{"dataset": "rendered landscapes of hills, water and sky", "vocab_size": 34, "encoder_mlp_ratio": 4, "nesterov": true, "orthogonalizer": "newton_schulz_5", "ema_decay": 0.99, "final_lr_fraction": 0, "weight_decay": 0.005}
Rows from block 3 of the image encoder, named by matrix and row number. Rows with one number belong to one attention dimension. Each number is 128 + 24 x the weight over its row's rms, rounded and kept within 0 to 255. All counts start at 0. Numbers have three digits each. After the name is the row's rms in percent of the matrix's.
# v: attention query, key and value (stacked) (encoder.blocks.3.attn.qkv.weight, 1152x384, the v third), inputs 0-76
# proj: attention output (encoder.blocks.3.attn.proj.weight, 384x384, transposed), outputs 0-76
v.133 091:126113132158100122134144133088076133153138087163144110104090146088131152089127118125131118103092108138113109106099115118145143131099102114124173139108119131119123105110151185116120117148155114136100145152164131133142137101142164190
proj.133 095:127138150114121105132127093143145092124128122123110134161124131147123106136090141111113130124180138132151158177120138151140113104137166103101130139089127196113135152119135149124150106154111143119093138074104171104129124101156121145
v.134 095:133150111115103122126123135083126165113122157129149106156145100114159123116110158102139137121125153174141110175129136113124165131163116097132094147089143105186075146146175094137101102130132095108163153110115113182142142155100146128
proj.134 099:082184134099130151174114122147114124115134155086116146133070134114123110081114159113121130107112110084091138149150145166097120112124131154129128139133113104129137118171112163097172094087168108095126112136143126106147096145138104136
v.135 106:101150126098121107137105148127149137081098122100107151106148129141104096149107122143124113143143117148148107175144137105138128169141117125147120174183124125127108140126153148142132075132157138111084127142112098134122146122107127093
proj.135 105:165126109109150158118146155137083150141130147070108100121088111142114127145146150124094144120082146143125118140125126156152136119081120113093117153119107154151179143138094135148090113111155101135163153121123148123160144152168144100
v.136 098:120148100145156123148135148173137156106136130107154104090133144147154126121155157132084125122140138150135136118123139116108156124151163141088148099113106106125148101118176150130092123070106122158093098108119178163186122130116153145
proj.136 095:155137127131137151102119149150127148174158146185125116153154109134169167097156060112153119122093139132122147110130132171203138126145131139161106121129158130089089100152110169122152110120144155118133117180124084157128119094145129127
v.137 092:113137120089121100114123119126103095132164165136128105076132149119098122110172134132124109143119160118105140097113125155138128140109159160129114152131145121160164114110168133140134140112159178187094111051123106124140148152154099135
proj.137 091:054154182085109111158145097138097159136126117117160115136105170107118122116102142125094164128140083147139140096175103156128130142170118134151125134151107110118143131108127093124134121183121160166112126138085131113110121098113165132
v.138 098:160120140148159143096128112139110130143133094116120110101150138140127142113152157135149137123086129119093088134121157125075121155097157152152199104090124146136157132110112143106115151153084108079141119116165123160156133150120141131
proj.138 105:112158146116126120133102138156129181134144104139115116141140112157130116163116135127141133152152144119119157122109164079131085091114145135136100130099098071098113132109118136106138122170103149147126166120096143099084132139132118124
v.139 099:089107137090111110103117138171120105192132138159151137161149099141135151127139135125128114100156143117104130069082169143129157113128126090096136146120140109141144149131138101151110140140136113140094100109128141164163099193122169161
proj.139 107:168126186145163124134116106170118070120137138166105167134145150139126123109093116094139127135120098117131181184149096081116113134140131168161146121145159090114156101139092136109204139130134142162119100185129118127174170141126156157
v.140 102:157122124139140192147112113117098139123140136089178136086158152146143158165146143145138124111156137118119142112150106112099088154123155134158107148099135111111150091151159159147115110141112118105129139154119123154130121144148132143
proj.140 093:124136119095134109122103149117174126109106135128155148128099130153151124091161121143139141099091146135117142139090160124109154107103118116143123180133117108148122113130140138102088142089171094150127135136173135107115168123125116083
v.141 086:133136120140137122143166132169143107128161131146074113132126135164116093107110125121095144156132157122112118094132087146151148115143158129095097092108131125153119127172092137162106132100121116139118104150127084144148132135130131105
proj.141 083:141107111140113140114136119135089117092091104137153148169160182114109103125116160161118097090138087089141180139145134129128123159132120124111148132114137088083110126142104112137152100081153114099161130109098099135158133108085140119
v.142 111:129119113141110102104129168171168121151146109133173117096129130072116154162114106131097104138097165156127114089135096143150113166139140151079137149119135134101153121157110122134116131145167123144120154140118162105171127146144154086
proj.142 113:097132130141145144125104105137102144101135174099115114213150100096077133136088131134182130078154130150148153146113108120129147147141105114129172104108157135135135124161134161146147108103133108148128156140094145164136141109152122121
v.143 108:133134122143120107145138139095134126089112167068087145181139056137134091137144155087172179090153112127112116137116140167100158189112153076133108148139129121131137128136117118160121148132119117125095089146153127122128125112090170137
proj.143 109:143106179112142147153173137164130102130118118166116145111089158157151097160133108103123117210116106185151128139152109111156132141156101138139131120119098111135177130129087116130162140134134177125126090124149105110128145181110110099
v.144 091:177124117145174134134113107155112124130176125102118115139150097126147137148119119105148140149147172121145133166133164085128115134065121107149141131091135120145106132101155135078143130113098183130129148101120106139093161170114115121
proj.144 092:109166135122105130148122132111085169130130102127124091139178134142158133128183153134068145111110128159130112065134125120099161124112138140121137158194121108133110127140128094141109147103128111096167119086122153101117101096127126094
v.145 099:154115088132130118168096118123134124144112129136121136113114184099113090133108099162121127147109137135125147075109132122148117091124150183087114138160190136131111139107152134101135086134164137142056116153135133112145145129151210143
proj.145 098:147141133145139140103131127103143105088135161112127144119174141142127125123139121099107139128151175162129180123125162143152148110122156109158138150112130109140136105147129151143123164099134089140101109109155092127107096147130130166
v.146 098:121138172111103130124138112102126172128132146155124088119167125176111092137130178122158133123118148093122146111136146129119143107118132144165113143128102138124109120111140126107168090084151132130123096116147124104132131139133106136
proj.146 102:120138117109098135090139113126104140152113122095127124087129090132101143134138163112131129152152127153107131117116128123181160168131145126080066142144127116166099104150128131128121077153116129099134114122121132131126168126108106128
v.147 090:179104150129128145127089118131131180128095119103167083136134132122120085127114120111158144158105156145151141129129109155186110164115088118098136167110123143119091133158085141105162101140141139132139123109130128129117071095150134124
proj.147 087:110138095109121146153128108141077135111153107121120111126127136133112163155146119150141112121112117114181167129107163113120165091158171099113135096122132100139075151137109126153122100116124115097132109132116092132144140160067177122
v.148 089:108121138103141107136162122092150134100122136156121116167149083091122128132135104119127097148120147122135108117070099146156137133140158146160113139134160131147114157142174111146132114174127102141125095134153143121113097147156113153
proj.148 093:130097143176115103130106113115147138120156162105114138167086174112130100128119123096145149102113141171161125167124114141135114153102147116139150106143148119134100111140080118151148091173138152148108119116108063082136097147142133136
v.149 105:131152125102097155135106122128120101117121138111134105156121161174128091105088101097154121119140140145107083140131100100102132151173138128116136123133102145140154140103137109138137130128117071144110128108166097118163124112167138124
proj.149 107:136128119123120108079136104146148082069107115137105137112086110156142140124132137168100141116148110136089130158142168164121135099145120116163115107094100144136156132140145145117121128095123092111105123161121145145151142185152133128
v.150 099:144108120107143134135123134109127115102093136133098124113109083162141138131126154123130151164114121147148102116164138111181139109134120166109127075137152131109110144139142137110118135155143143115164164133111161096137138153164123122
proj.150 102:109142144143110128100093128105141106126170107158103078137104135088109107172127080122107124104169136139130123176100117090132156151090139109117130108119126165129107145123104102116151086177139152157124157161106135141127133131164053154
v.151 102:082168168132125088118147130125120152112088144093149130094141150143097134091117148146120156127147119136158121138181165128124138129128116152108124135148154166131089114128101138154095139108160126144116129091131116112153110125140108157
proj.151 102:142150083101124158121090111163105147117125064139136095122075139106152142189093085120120127119100181131117132136112072126151157118114133083111111151101109117127108137106146157156140162097091114115167155123141114094134124084096134122
v.152 102:074143149106119139156137134151170125126136141136146117123172139090148115125140113082136149120151120120127125106124139118119138132080119166131092154162111109143137104107100117089167102131146189156148181094150143118144095124139134166
proj.152 101:133142123133132121126133107122164132153115112129166137081134121126145148145109074135139177158137132133067133095140135124134112165173112091133123108177144136159129088095095120138094132106154101149173136118105167111123152102111132106
v.153 093:114141119128152092098119155098147161127147145135132114128111047125112133095183126077105129063115100108118129112087156143161099086129121138137193107089115119100136130133092115179141187116107147136171147100112141149103100135144158111
proj.153 096:118117120121131167126138144163121101151129116138090133165100136100141118120100123099129090126147122162165107180142115145092136111153126108129134140171083095089140124140077103091187064156110134111130064117152134102140137143155117111
v.154 092:123096118113131117117105111132124141120101130115118110130105130130157087125112124136129127108096163138193148150109128079122156162082094153117081090090057141126153127125143122107145099148101138096161140094102122144100141141140172095
proj.154 094:136121114116143098167132137112156112194132174150117127095159098129108124160180096096119122159144113103100124160149145184122147101142136095095110136160123136127116166135135124122120163126126141144110127162163158142146090137096131143
v.155 097:139111103122167120144131122123109086147137106117111135121141141114116143170124121113109108113125103098100155083117126124165076137126124159139112153124130127111172144094118085097147118175089159134101151154133183136121141146105130097
proj.155 095:125120138125128139148126138134122117125125128114129131092102115118118079129162122154160122153140135125105133061145114113126149172110146124120195125125136139125131177114155102107135136107161118154161131128137113130138139156112133117
v.156 092:132156104138124120135105096102139131089083167121153126153162120122120124135103095094132146153122157174100128155145152136143148092160137121132101146159120125137114133112144142126122121108116132202129087127175089183101118127141161167
proj.156 089:099098119129136108148140098128133087092173117115100168082093182132142165091133137128126090116119099126127114112109142126142137110166101172121129121152137134162118115136153104145114140101091126086124109153145137135148089148104124138
v.157 098:162115151127143157164082114109163101080104113131125138104139113126072123119151104141134135120119079134162153138110130127097126092118114123131136145183110091144089134095097113136132100129134154083100129171095099121152136154119144081
proj.157 091:065146124126089166119109153129114129134117081170124094092152133133181115078143145163139088109136142113144149096117118138068124107155165110108143107123094112158149120127154123115146153117137109133139137150129132162142158134091134107
v.158 110:121162135110117158152103128158113155107149125084106075115119158130111160118153142130124144112125170159111099137121181133130130140091147123137143158108108114141146113172128123175139108133140127123126114114115181105167142136120092107
proj.158 108:084138113135172114132157151147191134082153149119147138154128094091105129127145084130122167143084153127065155115094106177159129121139156130139118135113135089140158116150140165161159113120145091101110123099132139084130146060060125125
v.159 098:105136087147100178125113164151164109147134129177112145138095100169119128126120120116117102157123130083144133156136127141140140109136123115143142097133152103122145101137139063124125150130132150118117121114086089142130165120190131066
proj.159 098:169133135120112104108122130102079174163126133155131115187163133118143127133157128156102121123108126166137119121160166104102149125161150127137111132132138126098105128098146151125118104119119152130142101164132154136119162104137098147
v.160 104:106110113149090087134141114117118128135136120142120140097134112152164114158111155137124149068136137152113131130131138162114141144139127123119093138138161102124129148104122082100121145106142147136171153082129126145098112137118145136
proj.160 100:163116117138110163152133116130170091165128120158141141138147149128122137076095129119191086158138115077117147122112146116112115149148147118092120137146124156124134152168142140137143173109120136162110160174158106162155137148130139172
v.161 085:170112143139098151159115152121148125118112149130118135141098165087196098124122084127118122131066168126106102141156085141150161148141143165126131100159137105139112124143138115128113097143160101121156121111099109127129123163145153112
proj.161 086:129144126120147090147134126110136139123114150100084143112125150139087149129130111148112119118131107123169149155093149123143156146131107136147166129122088127099145159173118113165140082136103104155174144135160116164110166094138127128
v.162 102:132160074169144139139150127133137136133118129140144116107146145099125159129047090145101113158160107137141114121140154137110099134148154114120119120137146122146143138132096163119094154152138133111136117172159085115142110203134115120
proj.162 105:084140168101131134131131137125151133084149111106120165147153164109144127138122162104169113096114137102136114113135109078103085122090135135117181124128125076126172138137148108144169126123163167157137174095066174113141124119124120148
v.163 105:159097139157104116104157139113107153118151136099081103159130104132164132118120128147094124102126151151163133141111149147136111061146108129118148124090122109115120131146131139104146160173164117121145136106076116118156138137095147149
proj.163 103:112097119119101113147119098125096158180141119167123127104143098115183132184135134125143117148116153128145107150141143097133128108097130100130070119140141095120152124135124105088168133138120113077140102142153136163144162144122083179
v.164 098:135133133169099099152141183113145151128094161105103156099121142113177165132121120152122150134140145122074111112125131149127124159089144090114161136148135087131106127114105139086094180098148150074126097119123148091166092134121092157
proj.164 108:103119165113184137111103153091193129141140137102143130129129143130138157144166081109174103120155120143145135131069134112148126163146094155154116146129133116142137148121157131168125095152086107125153112108174188106085131074098133105
v.165 104:102119116140172070100111090154143141122094098119160120132116194095111182131124139129103157145092159153115135127124125155121115100110127137128102135106111153109127118120106124146112101089108102097077128161121141111119125148106120142
proj.165 108:140112105154132160176113143169138120137180138097130123145138110131156101097121130138170126087112098086147135128075089163145102120121152115082138098094179157148107127113174193145098171088095121120133122112099136114136091141143179121
v.166 102:112112078131098071105142124141129082126138133146094119143139068142154148135121119117141146114113126110093131130147100134156142144204154138134145105128140104140144150158121103140152135098130114138141174158147140090144141139119123155
proj.166 102:151145176129093147122110136129077107125094144130107149159099114087130061088105115119116154144159098112126112155168127155140155169108079128128087131084097140118157111136135126121132145113153126124119109117129129147099139134159160145
v.167 101:129153143119121128151116090156108164086127183131080078123109119125096124143151099111107126099129112127110135121130163166135137112110105140112092172133131140151140125098116130164132131125141159173129110111130093127107108131118146130
proj.167 095:154106146116132164152114111178104137135083105130096147142142136127165143136129160111098162165161124111151125147162110111118139095144143155120091127117092112134115088125121147126137123143157119142145064068138134091103110124113125125
v.168 106:106154087163138127104117092127134132148146103119085090142127108144138153131133141125144091102086132152140096124105150117165123179148172120143180156129109116076124128086154115127156116155179120158122142129129100143137138133105093131
proj.168 103:155157140136093137122138115104091106086078172121139123156138123141134095089152148109129119141125115125150145125144141127138153093114126135152106148092117100112153127125117175139078153109125103089070113144113148154138123089122129167
v.169 107:131140123151133095137127117112138134141096156151112108158127146102138102138074112093138120134114117106144141103135123134172121149118151181107160108157175136095099115144139113095143116137119131124134111112133147112109115158114122116
proj.169 110:170131161127108149129150139106130087146151143158096146086151132084108160150129139115139131179120116109120145117083137087168114108127113112125123113126098133120141167136107108105107113155154164156112148122157121155149132162149118170
v.170 117:148122128138141076117139130133104117151107104089111127098132149086151098138109112127101123092065097081137139161133093146117116084076120144115145117129131131168123108115110172119113118147102177121106102159083107105105126146116155120
proj.170 112:165161117126134123145137104116130135150108111123097097108177143172115154156131141129129115131169131169135131122136177124120144147110142141143155139123114170129139113144129157109145155171064106125167166127132123126072150136126142130
v.171 116:127090150135119127071138137099136139149122134146162113090121140181084148127178146127141160116167121140115170135149129161133112088111133126064160130136124139138122130129140108093130162102168175122126144125101133184153127097163126144
proj.171 112:111140111134140138149122103150067166146160128100166113135164164117132122104128122092144134094103160130165102120152132150118090121137114125116090116118092164108154131135126142121153117164084147098175123110149127107159164128116094142
v.172 091:149109134146104148142098119146119131148117093117087140098141121145133120139094150171175162124109156136061124117139139127103138174154141151169140108149120106136141104158121114163112137132104147115120068174115114109105125145141126096
proj.172 096:149111099124100091096130147093162113087161175115116152165157150123135117155156092133098110148074102108179123150114165090108121120081094167177119114126109127114136157098148090170087158114141103089130151117114130133101146103114123116
v.173 096:120126150147102142133125146115162146134138107135133107125099130176111131101187142135131156147109153123138132105118113129100161127128077087159137130150095094116134113150095124133101144129161095113065127113179163149185147092121148125
proj.173 092:104133092120177096129073137136170121143133124154150160100133115149158126102103089086161122140142099104103122127115121160183141172179140119110101150131131122166067160107106111152089121091080127131149129157134159086141123154128136092
v.174 102:132143145134124107154156083128136162142098150113167118093100146143100132125136140130122154101138116123120109111115119098120107105089130162129148145149117121097171134134114102136144114143120090141155093073144125179139133113071131143
proj.174 100:107108133111156129158097126129129091147151123160152154082120147134129134126160122105140101108141140111143166145133124175134108112149138144118072116131145121140082117115102113114136133133131126103069144130198136091122123145113127116
v.175 105:112091101137153160095147106120174145113111131132133144110138092130163178139130159129142064129137095109107174141129133105108120093157105119069105072139119121081129091145088104129136156104136099130094157143100129117121155113137135151
proj.175 101:160117098116124114082137139153109111100138145132160137110131104137095135138085120101172144108121164153111089120129138097142125109130146124167155134122128116164130103113131136132124115174149162136151154129117168181121147131101146104
v.176 101:123175111136105149146094118139120091097134145157138145151119117140159091182125090157094122110116197120144130153161081148111157126165141126132096165156180094103170127130143131091133112174174126135129119105148081135098135137148172102
proj.176 098:185101108133148081088069123082109126130145091125127148110123123162141177164115123153122123185131103133136106134130161125135129115137127138081121108160129127160108110153150146176099179032116092160157147149145153159102137161108096133
v.177 094:094136072115159087127114135139121113139100121126118144102160163137118120128090113097111112095138128121125141117115146117104131146146141185134125125123141165097146106157132097140116183114127142111121131124127138143099136125116115116
proj.177 089:168095150109116176131179144108139108142156155160163149165108119137125101090163152109131144152118127144110122093140150116143124112092116129135135175100110126129147117092147145157148183096118119127115161137149122129152093134168139118
v.178 098:115133161126114145154160107110135102114132143161157126109137096116141129143109098143098141080127110123080118126093119119135112136127087157176122129096151109138139141158163107112107127159100160170119103161093089157164143141120123157
proj.178 101:134147117148113128117162121154113128150153109140141155138119156097169142132142140134144114106116153141089150152139130088131099132127140102151152139180094117151143116075130133098152137149158128102166154172106110151127141135159113117
v.179 105:155137123131146142136079129133127129115138102167130137135143141088094159072123094121097141154106142127169102128064133122120113120097098069134139135142136151123077163122110114165137174095134102118076104130160114144108162122181130147
proj.179 109:113101128143109142118106125160110111128139097136109134139057108122124139123113138109076139139139148168136143146111122127110093079130155135127129143125121131154113107104115132163126086133083116117120142114125126096128069133137182134
v.180 107:088137106099156098103161156150175109131152110155130144128112134131118161100072155163039099092116138141158109143149109125114180148139150122130153133109153151101097162138138162112137114101121130121085116127128107089127122137104110169
proj.180 104:145108108111154118167141113156128140158138137111131136122091115128092099127134125107166138101121098118095089164113119146173142135148140126117136181127146097137137130143117088101161104138140123138160180150146114103124100137184167112
v.181 114:128133117109122149140160126117156127091124149109117156091106120169109125096135165167125098155096062145114123120125121132161114126157140185132110110146108118117174131122143135173150104142177176074106088140106105148150136134124098102
proj.181 115:118131114076121092141129083128124130146129133097131094099153181133129114133139121138149103121122150154113124099180114144124142141136134140146135146149138164121096095121107142105131134144098091122163154145094076115114135146081145116
v.182 090:142140098123132163104133107145110139137153120119145124098142112058103078091135116145110158130131114139152143110125175131159134113100125151121112117129137125114150118096114146183142106138152124088148140143122114142106130136100068123
proj.182 089:114135113095128134122112128108116107103105131119151120147119143178148113126165150132134144129108171133152152117104097112127138134076123161151142162169142122131094107092147138174122174124136114122132135104115102139140162083082132108
v.183 095:115106156164131094131107119123164118097124136106153115139116099129111091133141151070182172143100124154156105106085119100151187129149128155106104120117128129147161148109144137135088117150084132121128137148075117182099151119095148140
proj.183 094:131119104095123153174122128125083125165140136125089092095138142117091105102094152161089108103171099141142129136160136145186146138144152125132180145131114141125103136119086095097106139144093137136128163097133108103168107190175126108
v.184 096:167109145149108135141120183113142141162123142126139138129114131117116116119125136116134155085144120183174100122124127142155099090137112134101162130076151139126093140146111111109180110143134139149134168116132137145153124149149189110
proj.184 096:126163083119149117125125115122138154143168124094156133100159138106113143158139123166156122124129128133115123140124167098131138125148115095161118108151116155123122096129155152116132102106141090105137130156123103135131187159133112108
v.185 099:122137157115111150094142129131150158140155144114135172135164125131099079159111127090153095100121169129130133157131120166128155088163152134121129159116138128148144116135130135097144140090112153097130108092142076147118117097115141137
proj.185 105:142130130142122135120152111183071132102144092106081148150120156129177176092127134163144124131122103137178126111153133075134131159140146128148101069102123138115101106139141127094127125149133126115143112173134121108140158134114099098
v.186 097:110128099138079127148136133124141103099121109139138161157099125079118097103151142063111155090160101150157101108116161126140160126120145154170115157111107133120097137118153157132147113132158154117160119108127150102122140163153143107
proj.186 096:129132121092110138095116135120147134113136123176160102106061132159115137125110112116114118165142115133140173150114109096142108152137140090112152113144146158179153109122125098154112110115088105137094146152147134112166155092125108128
v.187 106:136142175150130097113096158100118162103082132121162186161106123142135100122134088088119165099107154068183119137108100154157126098109125157140129139155121141127121126136137109120138131159118113123115123140119133096116115155118109123
proj.187 099:146092148128120187135160108089096104166174097114134143095164151164145095130130128138102120150107116165158086172138132110123166091121112084089135121123121085147108150132135096084100168096097087110082132132113159120128109156101138146
v.188 110:114123122156105126072120108100148136129162098083116117113136118115111122140162104127117114136134081066098115150110121160163166150162164142139125115154136096109139160144101117179124129101145118121130161137111143138098139077140175124
proj.188 109:124150119108101182088134163151104094117088128136110145170096112098166101126078114133172166111140115127156101153168114146109120126104106103145124127110083099139114116115156123086120113143136177130109124142106153137139105151126133130
v.189 088:144132162077126121109119136136169109107098108127130134170124162136163127108112155164086102131108184113131138103118129117145135100137123138129113130117095186125091101106135152132108092134130155097115164129094167124119122163102159130
proj.189 089:139116152118153116112102130145121125133104167147132131129110131126146138106131105129145139099154099145127142175116089086132124131144110125148150156137136148161122160121150107078125140178111104148167113184170168127116110128153137120
v.190 099:160106114158154089149135113154123113139149156154158165098130136085103171117128145147114144090082143102132141110111129101152110164078132134125107133068131139132138144143130132132160114143147173136102107123121128147171130168145132137
proj.190 090:125132104096155101162124089076138126134139166110154170117164140169115143115174154135120095128193149091141141131126127091094117133116140139115124167167126132170152106140141152125134132145131071165152151165158098165082119124152155137
v.191 093:119135123093120154140100092113101114146096134117060100155126077167104076128133169115134120155132157160108156090139153120084137092118119087141142117108135144108149109120107111154115174142158145145129123101160121146146101090119145122
proj.191 093:098104144121145058091139146131125113093121088168108117098121139130111166091141123108124127156158107124127145133123176098139109118149125122129166115116113121155134112095144128125119139193056135093136068124136180085150141134106085144
v.192 109:163143104161123146110116136153131150163112118069170151109155084142168105131090142145143104138145134109166129163152116110145143172133100121093167133193086090109145148075120154103105088123142150084124120148158147144109151140102126165
proj.192 113:103153170153097085177135090120140133118200113126120140161108100141120164140132130105116127122196138097131157132087165133126102117095154107158147119118152130107141115102126118147159161097120033155151123114160110158166129117131156115
v.193 106:114148150075150119142139126140132173177148117132128122104143099141123129116138102153110147142173146096107132131150150176154111086120095125090141152125147102123145100099144136142196150150121138083162137140141138146137132151129110157
proj.193 110:106123137141092156139151111135114150140108141158119160129134157120149128140155124161093096139124128117119074132117131166135123132103112114148108108101136108088139145143122088091127090110099095132096083100101093118155179163146141109
v.194 106:112115169117107170185151155118155160170113122125130093109118108144140154076091135122100133158154105116093136161052163088127089069102129148167117060110156107125097084142125111089118110119121087126105126134166167110136145139162140119
proj.194 106:110149140174171109097128161132071156133090170112142125132118152121143094122148190097152164135126167103144135161143152113102112150155135117141113160136137169131152122158124097143093129140112153082098101130091125087119133176169161083
v.195 097:115123150143142095126111155116119088136148107102125161147117160145095132148107124155120141150092156149132136102167116135144165139148106160117119097104115208139123134128137146151073168109126098132136114108066130101153116141113121129
proj.195 099:145104132114156120115147132124150080122135163131102096092113155114169102102189111151127117125123113131159143108128132105135155112114120155117084118182114113153118119127146134141084138131140131111171128115155124099095073102107139138
v.196 094:124129119122137088092097095078130140149112153150114130099177149096144126125085108127127141126094084134109110134157147152113098144157147112100126147130078103124124123103070130169172127075168129103123145137118104176117147130063132133
proj.196 093:147107087118109134166141094115147155155112128124129133124129128068132165132086120160140126123167123110161142123136129153145116106118132125139148104140122140117147089130170141146157135180135144138139140151129173124124156138161093138
v.197 096:135201109131106106149117082129155145139125147143133121106116111136142119134092119067108140116139156116127156114121163139140155109111135139124137131153103110105108115118116131098099089075079183124133125078112157170160133096097126158
proj.197 094:134097126123105135126143118119077133108121098133117167124113108109083153110130175111129143112180122137120097160157121112110120099142121129155123126144094121097162130128176155154135095156088109158099148115190132134122154129143146144
v.198 094:067166126128154166115136139086131160153136125123130096104120124114194149128118127068127122158100169092106118145128111191110180140070122116126129153150130116143144141165135135127135104131153180125107111123118143125148106092122126132
proj.198 095:104125118106161067068170109114101121146130110147133142144144116112114141078125135098126132147183154178123110124145194138166115137132128120103144134116127151124155139115112091119123152138094095139128125166126141145146136149124141125
v.199 095:136071145124118159149126129142136117134131149156116134152105150129130147118136102160132151155133145108152147113143181160116142156112140173160149103149126159121138139145109105145128124124082109120153118161119180162164099164161115114
proj.199 096:131138082110117146091136128104111086116122111137154125094123144144131116128124148108097098110130125143150090138117137163117135097101124136142120169097126078157105143125146134147114128146123135171154108148083124148143132128125129125
v.200 099:146123083160160111098162134157138119142131093113111103148128148157185155120152123160156121073124096161121129138113091135116119140126162103101145115141133188155152102125148135135114088139127106093139140144074108139173101114130210126
proj.200 099:128110167136125128122149099133140106160126145133145081124129162157150140147135111128097169071105163083156156121113112129131128120144092170110132108131136145140135115130132108083121150143157112104133143119145124140117151145120123135
v.201 092:137139105109099076126159156103127138122114143127157149082125121164169150152100081131127130118105135125109110151128098149113146107107118125115169127123111140150158138090140103148124135115146132090123097090120120132099147122136132092
proj.201 099:110131102179131150142131100114119189166140127145106167132128122083136111142132156153130160133175093129175132118079132139103123077148130100170146143135088130086176094104121082139176182121136128160112119123149141123132144111091133171
v.202 103:140134113157107127118090102120138140124134173150103122140080101151169094197069133141116165155077093153151184151137108165091123141143156151127106128145150121162132151133129106196099154151123133130094140089106115176159130101118149117
proj.202 096:051120104133127160121160114160122120103135118109129116139120119116111132123125127155143076113118130106131139139111127135163140097160139129160121101134127117106126115144119167119101119133158154138161112166120142118136185118113110148
v.203 105:141119106133111127072145120166138123140153085126144133118101137154139143147141133085114151109105134124150140121138064098106142119125127127107148073104118106152137081106059115135116175130100138083124156149120101124099119122190118115
proj.203 109:158124145112064094140133133117098133093089148136099155133113141168129069097135139127120135139126089126109123122106158147134160079134128120142102118151096139108097101082125120115128080151060135140141094121114113131155167120131115086
v.204 102:129157099160149121108127132094116139124095127135091075166133109106111137135177160122110088112110158125119190122149103181166128101132134115058164171118153154124128106147110126114138182122127110094147156112128130116126114088127103120
proj.204 103:108098175117125123130104111129136093089116110105147139117097127154143143124105117094096125079145121151143166089059136107128134128134113156116132122124119173163114149123125096147116072107125134118149130118139128133137147098125166120
v.205 082:159120140131147098145149183122100118132117090132061109100129077108150109099094109146098115158143147097112134121127118144114128113127148111156128138138097139139125128115100180103117145145148147097131145162133135129140134115065117134
proj.205 087:129107176145123098142112094112134109134143157094163149128096131139170108123133130121146124115116083118147139094131108179121138123146120132122173147130144197134156101150139092110143182115158108161109120124080093122140113149181163103
v.206 098:136132148124131174116110138127140113168141129124187154129117150158091126157113118138154094100137114138123106113114141161115092137125113158099116144128137112101163154126113135110143100136123111142159118136134116116131143151096075132
proj.206 100:128168123114182144151197171113117183148115097081102131163113123124134149122098131116131136152158205119123133144158106084135113140113131126137164122143130111166086111105130164136147151151124108107128103135134112116094115162117127133
v.207 107:140152117114136108153129115156127132133145148099162118103150079133158133167135141155126122121165118141129127149085175133139127155074144142154111111134113099078110129121145126138169081153131147112123119126123174128082127155122106124
proj.207 107:086145119123116114115121125105122186104138158147114126146136162149106136145096138111111165105105169119120088154147131122116123091115120109129119158146119118110103172108122099130140151145136104077129128138155124163125104157167125106
v.208 097:145127154117126181090083105177161130126141100094134137136136146186118123126148126097168125139145141121171103151117157159132139126123134152142111129103109189123137105131173119137163098147101139153122102124148138122128117168118131145
proj.208 101:160183072103090131065117143134115167135136110145142127105141107125148154130120148132158172145091135123132080103180105091132106142132148126194117107086120069135097162140108160148088134109143186137130169149092136175143143137118132140
v.209 096:136128172086140134146161152129131127145091124109150148137114174109129163137090115103146122139127092085179105142175114109116089131148130122163157143143170129113124138123111149117147122103133074170127162099138132118103151112142136131
proj.209 096:122132128115174149190116153087158111129149092077119127200118119127119134099083167124138104153148128094156176111124195151157134151134096116101149165144119098142125141084172135136116190132127114141119123116143136130165101134131176164
v.210 108:125130124098135195093138130160103168175134119107136134104095161129149126136121118055134137147130129146151101126120134165111116135085128161097139098139138111141098139165136111138136174077103109134109154132100147125142142133145143121
proj.210 103:125193144121132133148114104093121123105140124131183129114145117114138129128165106141137152146168149130164149154148146087109105133116182073125138175144134124130122139084135092141105119155117130132155145147092159163118099161146130128
v.211 095:095114116122095066135128144125105113124135122156103126095122099141135139145114136146113093125090097177130150154129149200129100135150136130119098119169103108118095097140156171171095141072122165109129115114104152138137108105104133113
proj.211 096:130110118146144172146124146108101139146153102171107092103121146100114110152117118149146106117173111097150123097122157143142128109125113154102145129157130140144113136119167109106155111150135119147149174117121113148151140120117120108
v.212 096:124095136155126161141130130076119115123167117079116093187144132098105174156136121144144161176119113121118093121128134125125155139162091101102102119104131101127078108143148159101134119152161118096125139127129147108134118123145127123
proj.212 100:121135118118144117131141200124145092165113149117136089118141169142148125129100112125162125114183135107153084139117138142164077119121129145128091113113152136107131126093156088145093093081105117162111106133124130086105144086128140125
v.213 090:111121108127143149169121089072095131127162119138114075112143136076134100093134107133110173149133157112182139141149133162140120134137137117160106165152148155076147130155134120124148159137111150118154100137114112159110096103138127137
proj.213 087:162148180158127127072130180112108114134125135132104123119179165120147158138144119114132090134139116129106118157129161129137134139139079134112074126123123139118143099094078144166104159159104104111131112116144112089119151130145132169
v.214 109:115104124132153135095139149137162141100097093142146146156113104151170148098162082153165116090156151165119118061124141137098123128122121177098104131085156123119150130117110153132058107135129123097120175156135152129169094081135118149
proj.214 107:146116141165122141187121117109134101131150128139136140133078111130166172130121141152101125119148146118131155130154123136118106091162165140156129123118125079131132121128166118110142144113147117101119095121109131105148135115150122122
v.215 093:148154157114122136112113091129116168149111147091112131116092117096128152129168146154113067154137155132129140133104127121138116133116122090141190125119149125124132140142102095131136163069085149208120167105132158088159163127119129159
proj.215 088:136137136108143157113110136111108146142127128132127136165137122127172148144124123096142092126127095101115118144162085155119087154126118128107143138140138147168106098090132131126149088197153151098108159135102147135085089126153129131